Weights of a small multi-label image tagger.
Model: 15M parameters, 32-pixel images, arch swin, moe top_k, widths [64, 128, 256].
Training: soap at rate 0.0018, 16100 steps, batches of 128.
Rows from block 5 of a small multi-label image tagger, named by matrix and row number. Rows with one number within an expert belong to one neuron, the router's apart. Each number is 50 + 12 x the weight over its row's rms, rounded and kept within 0 to 99. All counts start at 0. After the name is the row's rms in percent of the matrix's.
After each expert's rows are labels from the 100 images, of 14976, where the router gives the expert most weight on average: "peak on" is the class under the peak. Only what is clearly more common there than usual is listed. The data: rendered landscapes of hills, water and sky. In brackets: how many of the 100.
# router: router (model.blocks.5.mlp.router.weight, 64x128, trained with AdamW), inputs 0-127
# up: expert up (model.blocks.5.mlp.up, 64x128x128), inputs 0-127
# down: expert down (model.blocks.5.mlp.down, 64x128x128, transposed), outputs 0-127

# expert 62
router.62 075:37 52 66 37 59 60 64 44 55 29 63 37 42 60 72 74 50 46 40 65 56 56 32 46 41 56 54 42 46 23 42 37 41 64 66 39 53 25 62 40 65 54 42 47 66 47 55 61 53 64 32 43 65 60 73 62 49 56 60 45 49 35 39 34 33 34 56 62 42 39 41 76 35 49 37 32 35 56 59 59 45 71 53 60 37 55 65 63 62 53 42 50 50 34 40 36 59 68 45 49 43 37 44 43 28 58 60 63 65 39 41 48 49 45 66 38 38 42 64 41 40 32 67 52 61 53 67 42
up.2 079:59 59 45 55 60 58 40 43 41 43 50 50 34 46 52 55 47 47 45 61 56 49 45 51 41 54 41 68 63 53 51 53 52 31 27 57 56 36 75 53 58 60 52 81 48 43 50 66 73 60 45 49 45 51 50 48 71 35 40 53 56 45 63 56 60 58 25 31 73 33 44 31 31 61 55 45 44 41 49 35 56 68 54 34 42 32 61 30 36 73 52 58 33 42 29 70 48 44 40 41 58 23 42 30 31 27 37 31 62 50 49 65 44 55 54 44 59 50 56 42 59 36 65 40 63 46 28 55
down.2 074:32 48 51 32 48 36 70 63 45 46 68 46 27 47 45 50 36 55 57 43 45 52 38 55 45 51 46 35 40 60 61 49 42 38 68 27 52 35 53 48 67 51 49 27 54 52 55 39 42 52 39 51 56 48 34 70 67 41 54 63 66 44 50 82 32 52 57 62 73 33 72 50 69 65 45 47 44 52 76 49 49 48 49 57 66 29 68 46 54 37 60 50 63 45 70 57 36 49 62 40 32 54 43 21 45 51 56 42 48 43 51 69 42 52 46 57 69 49 22 63 54 59 63 34 56 39 68 49
peak on: sky (100)

# expert 6
router.6 101:30 61 58 38 59 49 40 32 29 59 56 46 39 64 62 63 41 66 47 56 37 37 43 37 35 47 43 36 42 49 35 41 51 68 54 61 81 24 48 31 71 36 63 50 67 50 65 40 57 36 31 52 45 58 58 67 42 35 55 69 67 34 32 35 49 68 54 47 72 54 66 38 47 59 47 55 36 32 54 62 48 64 41 64 62 42 53 57 38 51 46 64 40 35 36 40 62 40 45 42 48 39 44 54 43 29 71 39 53 36 46 61 47 36 59 40 36 36 61 43 32 43 54 45 35 42 36 48
up.0 111:59 48 35 57 51 52 53 40 53 34 61 69 59 54 47 33 62 53 57 59 13 67 47 42 60 56 29 37 59 55 37 52 43 63 63 44 45 31 42 35 51 37 43 69 41 53 20 53 23 60 42 48 50 35 56 49 46 21 38 54 61 52 43 60 56 45 46 56 39 55 51 58 35 44 66 66 29 49 44 48 48 61 56 71 36 53 44 58 50 73 54 62 46 47 61 49 47 57 48 63 66 53 44 55 60 65 43 16 22 50 55 51 49 54 51 57 46 31 55 49 66 45 42 62 60 13 42 38
down.0 109:41 61 64 51 23 44 48 46 47 71 63 73 64 49 49 62 41 30 42 46 59 38 47 54 70 51 56 59 58 66 71 53 65 47 44 74 50 64 53 51 49 33 60 55 50 59 74 45 73 35 88 71 42 50 37 43 49 25 50 19 56 57 47 30 60 67 38 34 49 58 50 47 60 37 61 45 65 53 37 50 45 40 53 30 67 40 50 50 55 44 44 70 62 35 82 43 72 57 51 45 42 38 46 42 47 43 59 49 38 52 57 44 55 62 57 66 53 51 52 49 50 45 53 40 59 42 46 60
peak on: sky (99)

# expert 36
router.36 115:68 40 34 66 48 59 66 56 31 56 52 45 66 55 38 44 33 45 44 45 38 50 58 58 42 33 56 56 36 54 36 60 51 34 62 61 70 49 47 43 35 56 56 51 46 52 39 28 58 40 42 56 60 35 39 35 57 56 32 67 42 66 70 50 61 38 53 37 64 45 62 48 72 35 57 54 54 39 26 39 39 59 59 59 49 64 36 37 55 51 32 33 63 69 61 67 66 52 42 45 45 46 43 58 32 31 38 43 52 77 36 34 50 38 55 36 52 65 66 52 72 31 54 41 74 61 64 39
up.0 101:50 52 43 66 36 49 56 50 54 51 49 47 54 42 39 53 57 70 81 62 26 58 31 48 58 49 40 43 51 62 44 31 63 42 36 31 48 28 79 31 21 49 47 46 50 55 37 56 45 46 58 45 66 39 47 61 77 43 47 38 51 68 39 38 58 66 58 47 37 63 56 48 59 55 41 37 41 43 52 61 64 68 42 61 60 47 45 29 55 66 64 44 54 30 51 30 62 63 37 50 47 52 34 60 47 56 49 75 88 34 44 50 59 62 48 55 63 66 50 62 47 56 45 59 67 50 40 50
down.0 107:43 50 43 44 30 50 47 53 61 31 63 44 63 33 53 45 15 40 56 44 51 22 46 57 32 57 64 61 56 61 43 39 70 51 64 61 30 44 49 51 39 45 51 49 50 30 49 57 69 28 50 51 48 43 38 46 64 54 72 46 49 52 44 50 37 55 47 42 50 54 55 63 49 47 64 50 57 48 64 57 47 52 69 29 43 39 39 51 51 52 62 82 32 17 40 46 50 48 72 13 43 46 45 54 41 70 39 40 53 60 57 61 52 34 51 55 70 70 53 50 39 28 52 47 51 39 67 48
peak on: steep ground (76)

# expert 45
router.45 111:71 51 39 34 62 40 43 61 56 59 33 59 46 60 52 54 58 66 68 39 37 43 49 56 57 51 54 61 38 49 49 37 31 63 53 40 42 64 39 61 57 31 64 45 59 46 57 55 62 30 47 37 66 51 79 36 65 51 58 61 65 46 48 58 60 69 49 29 53 68 47 36 77 58 54 44 70 43 48 65 39 63 53 72 58 42 65 25 76 55 53 39 75 51 31 72 54 54 39 29 66 60 28 45 43 42 37 41 53 45 39 57 37 40 58 55 55 57 58 61 43 60 33 60 49 46 59 56
up.0 088:58 52 44 51 51 41 33 49 45 64 55 44 76 62 42 63 33 50 46 47 41 67 59 53 26 66 43 53 57 48 39 36 35 68 57 50 63 51 35 43 52 75 30 36 64 48 47 54 44 50 67 63 49 38 37 46 52 52 55 58 47 40 55 32 37 32 57 41 40 55 55 39 27 49 30 68 44 80 67 42 60 38 46 53 67 55 58 56 60 44 31 61 43 53 49 60 44 60 46 86 49 47 46 60 67 47 40 51 62 54 54 55 33 43 45 65 50 71 60 68 28 60 27 43 62 24 44 39
down.0 091:47 55 55 55 49 49 61 39 82 63 61 63 51 72 35 40 35 59 32 53 75 57 43 52 47 63 45 52 51 52 34 45 39 34 46 51 63 47 44 55 42 54 57 24 40 42 31 46 44 50 55 87 40 37 46 55 42 63 35 72 51 65 60 52 57 79 38 40 58 55 30 45 42 37 45 39 39 61 22 49 68 35 49 46 39 46 51 64 49 41 42 49 81 48 57 38 42 39 60 43 51 39 59 39 50 29 41 65 64 68 39 47 56 53 55 46 60 60 50 41 68 33 56 58 65 29 51 45
peak on: sky (89)

# expert 25
router.25 094:51 50 30 32 42 59 45 56 38 52 53 51 41 52 35 39 48 54 64 29 37 29 56 45 56 33 53 50 46 37 39 59 57 43 43 32 51 58 55 38 54 41 63 42 29 64 34 61 40 72 65 55 54 70 53 48 61 25 49 57 39 39 37 68 64 49 62 42 52 50 41 35 54 31 49 67 69 56 49 40 35 61 66 41 34 28 57 53 57 42 34 41 49 65 59 58 74 40 58 31 40 84 50 61 58 41 34 38 30 65 63 61 29 49 59 42 34 56 46 59 65 53 49 38 37 43 56 68
up.5 117:51 22 25 58 74 72 42 22 61 52 64 61 57 68 49 72 57 25 60 55 30 41 41 71 78 61 71 36 45 46 54 57 50 52 58 47 27 49 60 49 44 40 39 49 29 66 48 38 62 57 44 61 43 39 47 62 44 39 48 73 51 44 57 55 79 25 53 41 47 36 57 48 39 39 59 60 41 52 49 47 54 66 53 50 61 57 48 49 57 48 54 56 36 48 42 56 53 36 54 47 41 41 45 61 64 55 66 45 50 40 71 45 44 68 63 50 63 57 36 36 57 36 43 47 64 41 60 66
down.5 105:57 55 42 57 47 41 68 51 45 42 65 59 25 54 63 54 43 51 34 47 48 50 62 65 37 52 53 40 46 51 49 30 57 60 53 49 57 55 60 62 50 39 58 61 38 43 55 68 54 56 57 55 53 78 54 55 75 24 36 51 37 44 62 30 23 40 62 41 50 39 45 74 67 31 36 49 58 63 42 72 31 45 53 62 53 37 57 45 50 27 52 41 62 36 52 66 59 58 53 49 40 51 59 48 68 63 52 48 34 70 48 53 65 43 43 60 44 20 81 61 29 49 66 32 46 52 45 66
peak on: gentle ground (75)

# expert 21
router.21 104:47 44 52 39 38 68 69 40 55 50 53 16 66 43 43 43 71 52 57 35 59 35 29 36 48 63 23 64 66 35 44 55 42 36 52 61 53 60 56 31 38 64 26 49 24 40 55 33 28 64 53 38 51 61 56 41 58 49 62 65 42 63 36 69 43 56 49 61 49 60 41 34 46 49 39 50 58 56 54 58 51 37 48 51 27 38 53 61 58 43 45 37 61 70 72 46 47 67 65 37 40 53 59 67 62 60 49 49 63 47 48 29 56 42 32 49 38 60 57 56 51 41 57 64 34 69 63 42
up.0 100:41 47 33 69 43 48 69 52 47 56 50 61 67 42 30 57 57 51 45 45 63 73 39 37 53 53 45 28 28 48 69 58 42 46 39 47 65 47 27 46 45 77 61 50 24 44 44 44 27 27 40 36 49 33 63 45 47 33 62 67 41 54 48 47 67 48 37 57 25 39 33 26 70 47 54 40 58 29 44 61 42 40 38 44 43 58 41 32 67 38 44 38 52 47 35 52 43 49 47 56 49 55 45 49 64 70 30 59 45 43 49 55 52 55 32 38 43 54 42 39 44 30 45 41 63 36 39 34
down.0 099:42 49 57 27 55 28 56 53 45 50 56 47 46 51 27 32 36 43 34 56 39 52 37 63 55 70 65 32 61 61 44 63 65 43 56 43 32 54 61 54 58 37 32 51 53 58 63 37 63 49 73 51 57 82 41 48 49 23 49 38 53 68 68 46 60 11 49 46 53 52 58 59 58 46 45 63 43 49 69 37 29 54 44 43 76 44 36 57 32 68 40 57 62 69 62 82 63 58 50 47 51 45 38 49 42 51 49 45 42 47 46 40 41 56 56 46 41 52 58 47 60 49 23 42 54 44 59 47
peak on: steep ground (59)

# expert 12
router.12 084:47 46 74 37 51 54 62 53 55 32 61 36 41 55 64 53 55 47 36 61 53 45 30 41 46 59 59 71 67 31 45 26 47 59 69 54 76 31 46 40 39 66 34 48 63 34 60 57 45 64 38 43 73 43 62 57 49 55 72 46 40 54 46 44 43 33 44 61 45 51 57 66 41 40 50 35 42 68 50 64 50 55 46 64 33 68 56 70 53 33 40 42 59 37 56 49 69 43 45 52 57 36 35 58 39 69 66 65 53 35 39 31 28 39 50 37 39 52 70 35 39 57 61 59 45 57 58 72
up.0 095:57 57 50 50 57 66 34 39 66 68 60 58 29 48 33 45 26 32 24 42 60 45 48 45 34 74 57 47 53 31 55 45 28 57 50 51 44 52 52 52 40 48 52 61 42 43 56 46 48 50 45 76 67 45 33 44 73 54 61 38 38 42 50 52 46 59 51 50 55 29 58 41 37 70 56 56 67 58 40 29 71 69 47 41 53 52 55 48 49 63 72 65 59 53 32 41 48 49 27 42 51 65 53 64 48 61 58 48 43 59 36 26 61 61 65 40 63 59 47 58 38 47 27 34 70 44 61 75
down.0 104:47 58 72 43 47 74 47 61 56 54 38 38 75 64 41 51 38 73 48 51 53 30 52 55 45 52 47 68 39 25 53 43 52 59 59 41 74 55 47 61 44 30 53 51 38 45 36 65 72 52 67 41 54 41 56 63 48 58 36 53 54 14 51 35 50 60 32 61 50 49 65 41 42 44 58 62 47 56 55 46 47 40 46 62 31 34 47 49 37 34 34 49 28 54 63 50 56 36 48 43 64 70 75 47 64 30 63 43 15 48 56 50 47 31 59 46 59 49 52 41 46 52 43 25 51 59 48 64
peak on: sky (96)

# expert 19
router.19 110:39 64 57 49 54 25 50 47 52 54 57 64 72 46 43 24 38 70 40 64 66 62 43 41 58 64 64 48 37 68 73 63 47 33 41 41 47 45 59 59 39 35 42 35 57 60 55 46 55 39 60 67 55 50 27 38 66 71 54 55 37 58 69 57 63 48 68 39 52 41 51 43 66 53 46 35 61 35 65 37 40 52 43 43 69 39 27 43 53 48 70 65 72 44 50 35 33 43 65 48 48 44 46 54 48 35 68 53 40 52 38 52 76 66 65 51 42 70 43 61 60 66 51 48 54 32 36 56
up.2 095:54 37 40 81 62 50 28 56 43 40 43 47 75 50 74 35 51 33 55 39 57 49 38 44 38 55 47 48 44 39 36 52 49 75 31 47 48 55 30 30 40 48 60 73 36 40 50 44 44 44 45 50 63 50 27 33 44 54 42 60 45 35 50 70 47 61 49 38 55 55 48 65 43 60 34 56 51 17 63 50 48 74 43 34 56 35 51 58 30 49 38 35 48 48 37 41 17 59 42 45 41 55 36 62 46 52 60 55 50 59 59 52 29 50 57 29 67 47 48 68 42 58 57 41 62 50 34 41
down.2 091:57 26 55 42 54 78 62 67 68 63 30 49 48 56 50 55 33 46 49 44 45 42 29 57 47 47 56 61 33 29 22 41 51 56 36 54 51 61 66 60 33 49 41 31 52 53 49 49 73 40 37 62 42 64 57 68 59 62 59 32 62 56 49 55 36 58 50 45 50 32 56 56 44 38 61 28 46 80 41 37 38 56 40 49 44 64 59 58 68 26 44 36 75 45 58 48 62 69 23 58 41 54 56 43 54 63 33 57 63 52 32 36 54 58 44 54 44 45 55 46 67 42 43 40 61 45 55 37
peak on: gentle ground (81)

# expert 10
router.10 113:58 35 44 48 59 64 35 67 51 61 54 63 70 64 51 65 40 34 73 51 32 51 59 69 58 62 45 59 69 61 38 45 36 65 39 52 53 60 70 64 48 61 62 72 43 52 52 44 29 66 52 60 64 63 59 56 65 25 37 69 63 41 63 59 58 67 61 37 45 41 59 59 59 31 47 74 42 74 44 38 45 73 47 46 58 54 52 36 44 62 52 46 56 59 57 71 59 55 58 54 63 57 62 39 57 62 33 49 40 71 59 50 45 67 44 58 54 65 56 61 68 57 37 47 54 38 40 73
up.0 104:66 59 56 43 35 54 43 58 55 56 61 64 45 58 38 45 45 51 33 44 54 43 53 63 56 38 57 62 56 59 28 50 68 41 68 46 32 75 59 44 42 51 50 52 63 63 53 64 77 69 57 57 43 36 52 66 58 41 71 42 37 34 48 47 66 81 41 51 28 56 25 49 38 60 53 51 48 44 68 43 73 54 66 41 33 49 64 50 42 80 30 45 50 71 44 50 65 38 76 62 41 46 61 47 39 47 48 52 31 49 64 53 48 55 33 28 40 38 33 42 53 58 44 50 47 66 48 50
down.0 112:43 47 65 21 63 50 59 41 56 55 44 50 50 50 48 36 24 52 52 70 40 52 44 27 56 51 55 67 50 45 67 40 42 54 47 31 46 57 48 59 36 56 41 30 41 51 19 43 51 55 57 36 51 49 72 36 42 45 35 55 64 53 38 52 43 29 50 60 44 21 55 43 52 33 53 25 52 52 54 56 45 48 51 37 68 48 43 51 39 29 66 80 57 35 60 36 56 50 52 41 69 51 40 46 61 34 30 69 56 41 53 68 63 38 66 51 59 64 68 40 54 33 69 62 69 61 46 48
peak on: gentle ground (68)

# expert 40
router.40 119:64 45 52 70 67 39 42 36 37 40 35 45 50 34 56 62 32 60 32 33 31 61 44 68 44 59 54 65 46 44 67 26 42 57 49 54 36 53 43 42 53 41 69 46 40 39 51 48 61 43 45 44 55 15 58 48 56 43 38 50 76 64 45 53 45 23 51 50 51 72 39 66 57 67 58 46 62 39 67 56 75 34 70 55 71 50 77 54 39 41 42 54 68 36 57 54 42 41 28 52 47 39 41 44 53 52 41 32 42 42 72 50 42 44 49 47 55 66 57 62 50 54 33 61 56 51 64 37
up.2 117:21 63 30 59 73 62 41 62 53 81 62 59 56 44 46 61 59 53 53 44 40 52 43 47 59 52 73 56 29 51 62 57 53 44 42 51 39 72 44 58 72 56 69 53 56 53 52 59 61 71 74 53 38 43 50 54 43 37 18 50 55 48 65 55 54 64 69 70 51 26 38 55 45 39 49 59 56 60 47 54 49 62 35 24 40 42 59 80 52 53 44 38 62 52 46 63 42 48 45 66 53 47 45 47 53 54 37 57 46 44 65 60 46 57 40 42 51 44 52 74 64 60 47 47 37 81 41 55
down.2 118:84 39 57 27 47 47 46 46 54 46 51 42 59 70 57 43 38 59 55 87 54 38 44 68 66 48 41 64 47 64 22 31 40 37 67 47 47 39 36 46 50 35 53 54 47 29 53 61 47 59 35 78 44 49 50 52 54 46 40 51 44 32 50 55 61 63 59 65 50 35 70 58 53 40 63 32 50 64 37 43 37 46 57 67 62 63 55 53 57 76 50 61 46 58 37 53 77 52 60 55 45 53 29 53 51 29 53 51 43 62 40 75 48 43 53 53 76 66 52 47 54 54 55 41 54 37 48 60
peak on: sky (87)

# expert 42
router.42 099:34 64 72 42 55 29 44 34 57 71 71 45 42 52 42 61 40 58 37 55 52 56 58 37 39 41 65 48 55 64 57 59 62 56 64 39 64 23 32 31 59 38 64 54 63 68 61 57 69 65 39 65 55 56 40 76 51 50 69 65 55 32 26 61 33 54 54 51 57 40 66 47 41 66 45 58 46 50 54 56 45 37 36 52 56 64 35 66 36 44 40 60 34 35 43 31 52 51 46 56 45 38 37 49 43 33 60 41 34 36 28 69 53 43 60 70 43 44 58 42 47 63 64 59 47 51 44 66
up.2 080:48 31 27 55 62 58 54 43 38 55 59 42 63 65 43 56 61 18 64 43 33 40 52 65 50 43 34 46 43 44 36 39 38 58 74 49 29 37 52 55 16 61 57 46 46 44 56 69 48 55 25 54 44 53 45 54 62 42 48 44 52 46 48 38 40 53 40 63 78 39 52 45 50 45 57 44 42 35 50 78 56 57 39 33 48 71 58 53 52 47 57 47 39 44 54 54 58 49 31 22 18 75 36 62 48 67 62 56 68 64 37 64 43 56 48 61 59 43 48 67 49 51 51 62 57 50 45 62
down.2 081:46 45 35 48 47 45 70 60 50 50 38 56 52 34 48 58 44 54 54 56 51 43 33 60 42 44 76 30 36 66 38 51 37 58 73 44 45 33 78 50 49 29 63 17 57 78 43 52 42 43 54 29 40 48 41 55 60 69 53 58 49 56 48 37 34 39 49 48 46 44 59 68 60 56 39 49 32 60 52 37 41 60 45 52 75 62 69 57 65 51 56 39 56 55 60 55 46 61 38 36 59 59 66 47 42 32 39 64 59 29 67 29 58 51 56 52 40 49 46 33 47 44 77 47 60 70 29 52
peak on: gentle ground (90)

# expert 50
router.50 074:49 67 76 46 52 54 66 37 54 32 58 42 41 50 76 51 47 53 40 62 61 53 32 37 44 59 57 43 49 36 52 31 44 62 60 41 49 32 49 45 59 76 49 49 56 32 60 53 48 56 28 41 52 59 68 59 38 46 71 36 38 54 33 32 32 44 45 72 39 34 42 73 35 56 51 32 32 70 58 54 48 70 30 55 41 65 71 60 59 52 46 49 54 37 48 36 56 60 44 51 62 38 40 40 41 72 60 62 74 48 41 35 53 47 65 47 39 50 60 33 33 54 62 63 58 59 65 44
up.2 087:55 32 60 40 54 52 44 47 38 56 43 58 28 60 44 45 51 55 81 74 58 49 52 56 34 49 56 48 54 56 63 56 49 63 47 58 47 27 66 72 45 58 64 70 38 55 50 51 33 60 46 70 52 52 38 51 42 08 58 59 41 45 43 59 50 49 49 61 48 51 34 47 59 62 59 71 52 48 69 38 63 69 51 45 13 38 41 57 53 46 49 54 52 52 63 52 45 68 44 35 48 47 70 55 71 61 55 46 39 48 52 53 37 57 54 49 56 37 39 55 65 71 64 81 44 25 52 64
down.2 083:70 51 44 44 47 54 59 42 52 39 49 33 45 59 43 25 50 29 55 50 24 53 54 58 64 65 57 54 43 57 30 50 34 47 55 61 44 46 69 38 75 66 53 70 66 48 50 63 30 56 33 50 60 22 44 56 55 66 56 37 52 48 44 46 73 57 52 70 74 32 64 36 25 49 45 62 52 57 47 34 47 56 64 44 77 52 59 43 55 48 42 40 37 57 40 53 54 31 47 72 45 47 51 56 65 46 46 55 84 56 35 56 69 47 33 49 50 35 47 44 65 39 53 43 40 34 49 59
peak on: sky (100)

# expert 51
router.51 108:45 59 28 51 44 36 65 29 54 57 54 23 45 40 50 59 41 54 39 42 53 65 46 40 28 40 37 46 37 51 72 30 56 50 62 52 57 28 32 43 57 37 61 39 57 67 43 28 51 40 38 58 62 21 42 52 43 62 60 41 49 60 41 54 30 37 50 60 46 53 43 41 53 64 43 42 44 28 53 60 66 33 45 35 61 37 37 58 33 45 51 64 56 42 62 37 41 41 42 41 46 37 32 58 67 32 60 44 42 39 42 41 71 45 64 31 49 36 74 47 48 57 71 57 38 72 50 36
up.0 115:58 58 67 69 36 44 49 60 42 47 38 51 60 71 44 54 60 35 36 48 45 66 39 55 32 57 47 56 58 54 60 62 53 53 52 53 45 57 37 38 51 56 44 42 60 36 36 38 61 36 51 36 52 53 41 51 55 48 52 34 42 28 63 50 33 53 49 42 58 33 69 53 52 46 41 44 39 49 61 31 80 49 62 68 41 43 48 51 36 38 51 42 48 56 57 44 44 50 62 58 45 43 22 79 63 59 65 58 31 39 28 63 66 50 45 25 39 26 28 33 27 74 45 50 45 64 21 42
down.0 105:38 60 54 44 38 46 71 38 39 65 35 47 45 58 61 26 48 34 54 42 35 65 61 68 51 31 64 39 52 71 50 51 38 56 46 52 70 52 38 34 46 32 59 62 51 63 46 60 56 62 67 48 69 50 60 57 42 49 52 57 68 38 41 44 35 79 43 45 19 46 51 41 65 46 45 49 51 36 56 42 53 26 48 41 57 64 30 45 57 45 45 42 32 37 63 35 13 61 34 48 66 48 57 38 69 51 45 47 76 55 36 60 38 60 50 51 43 73 57 58 60 50 42 52 60 52 53 57
peak on: sky (95)

# expert 63
router.63 097:45 62 33 32 61 71 60 31 34 60 68 42 35 66 38 44 37 42 42 40 68 39 54 36 45 54 64 38 43 40 41 53 68 31 47 35 55 52 43 27 52 50 49 35 58 57 44 60 70 63 47 56 64 61 37 58 57 37 40 33 45 38 37 49 48 52 52 47 33 40 68 66 37 41 40 45 34 63 63 31 41 65 56 63 38 73 57 62 28 58 44 60 24 50 50 30 68 43 49 36 47 31 57 56 61 39 41 39 44 49 42 55 44 30 48 46 46 41 54 44 26 56 45 29 69 34 59 59
up.0 109:42 47 48 39 60 48 54 45 38 58 37 39 57 48 44 45 69 55 58 48 62 47 53 63 63 66 42 31 47 61 47 34 41 67 66 52 50 72 40 56 60 46 37 40 59 70 37 55 43 51 62 61 45 54 76 42 61 53 76 56 24 62 30 48 47 62 76 72 53 56 46 61 59 49 42 48 11 28 49 50 45 46 40 43 34 44 44 63 35 64 56 55 60 57 28 47 60 38 76 55 61 38 67 45 62 42 62 47 43 49 41 70 67 66 48 55 46 46 48 53 43 74 45 60 49 72 53 36
down.0 114:58 56 53 61 17 45 53 40 60 67 56 56 37 42 48 43 45 49 51 38 45 62 49 65 49 49 35 40 41 45 54 55 63 40 44 53 54 51 45 48 54 51 50 86 35 49 55 32 64 47 51 38 53 46 41 53 64 60 62 43 51 69 70 70 59 52 73 54 73 47 62 75 29 59 40 63 37 53 40 54 38 28 53 39 54 49 63 46 49 46 37 61 41 32 57 60 54 24 51 53 50 59 53 33 54 35 27 33 35 24 36 73 68 33 53 37 49 40 44 60 73 58 35 54 66 46 51 55
peak on: gentle ground (100)

# expert 14
router.14 101:52 18 41 53 63 65 60 40 45 50 67 62 57 36 48 46 43 36 42 46 50 57 29 53 67 51 64 56 27 57 46 53 45 27 49 64 51 63 68 50 54 41 56 21 63 76 44 42 57 54 52 45 61 49 44 49 64 58 58 66 66 91 45 66 56 50 63 46 38 34 51 59 58 39 44 66 37 50 59 58 40 52 58 64 44 44 35 50 62 35 44 31 55 55 66 78 63 54 64 68 61 64 52 46 41 50 38 52 53 44 49 51 42 55 49 30 36 67 52 42 66 43 48 35 57 37 75 43
up.0 115:52 39 59 40 57 44 76 60 42 40 60 32 55 36 48 64 74 59 47 60 36 34 40 50 36 31 48 82 34 46 46 66 57 56 64 53 70 43 44 65 46 50 55 40 39 33 71 32 24 51 31 44 61 43 48 34 56 58 58 53 52 37 53 55 43 19 50 51 59 35 55 57 44 32 37 46 49 46 29 46 53 62 70 52 54 52 41 47 50 54 42 50 56 67 39 57 42 55 61 56 61 66 54 54 56 57 45 52 61 61 45 47 39 51 64 35 57 39 81 49 73 21 61 61 46 30 57 40
down.0 108:51 45 37 49 48 41 50 45 59 49 63 50 49 31 56 51 54 36 60 46 35 39 64 60 36 86 91 48 56 41 38 45 42 78 52 58 67 39 43 50 60 38 29 46 43 44 54 61 50 45 59 49 60 38 44 39 35 56 48 54 60 44 79 55 43 43 71 47 48 47 55 49 35 52 40 65 43 51 53 46 26 47 35 48 58 31 35 69 63 53 43 41 44 55 37 63 55 61 47 57 35 48 51 55 52 53 64 43 50 34 40 61 38 44 34 61 70 82 38 43 60 74 53 66 64 30 61 62
peak on: steep ground (84)

# expert 26
router.26 094:58 73 53 35 34 37 58 55 53 51 56 65 32 58 33 63 66 48 48 52 61 50 63 55 57 50 68 53 39 51 37 48 65 38 33 37 32 65 55 64 50 52 58 43 47 76 49 55 55 70 64 59 20 59 42 56 37 31 51 33 44 56 38 65 63 58 58 37 27 47 46 49 37 48 45 57 33 65 43 58 59 39 61 21 58 40 67 50 53 45 45 74 33 45 50 35 53 35 59 58 50 38 45 30 50 44 43 40 23 46 67 69 39 38 65 64 53 34 52 38 42 62 35 46 49 65 47 38
up.0 101:55 62 72 39 77 56 43 51 39 49 42 40 53 48 33 45 37 35 57 59 65 40 62 26 42 63 67 50 53 35 47 64 35 60 46 32 52 72 51 53 70 50 51 44 38 47 62 77 41 48 29 49 54 51 50 77 54 50 50 54 65 31 47 44 46 64 45 51 61 45 34 55 38 54 62 30 26 47 58 55 44 55 82 55 21 58 48 45 54 49 23 44 47 69 55 36 42 55 39 72 51 55 68 59 56 50 29 46 51 49 56 41 38 45 53 42 43 33 46 61 38 59 72 57 55 67 48 44
down.0 091:38 56 64 38 41 70 61 41 59 41 68 60 51 52 54 60 42 42 48 51 43 63 51 70 42 35 64 49 34 41 65 40 60 30 45 53 51 44 48 49 57 49 34 42 42 36 38 32 49 39 57 44 59 69 37 42 68 55 39 61 54 71 27 40 55 35 46 62 55 70 39 72 65 47 27 32 69 64 53 34 86 38 66 52 53 35 51 56 36 52 60 66 51 47 76 21 61 39 54 49 51 54 73 55 62 56 57 62 48 50 54 52 52 57 52 39 50 54 43 40 47 41 47 18 60 46 52 64
peak on: gentle ground (77)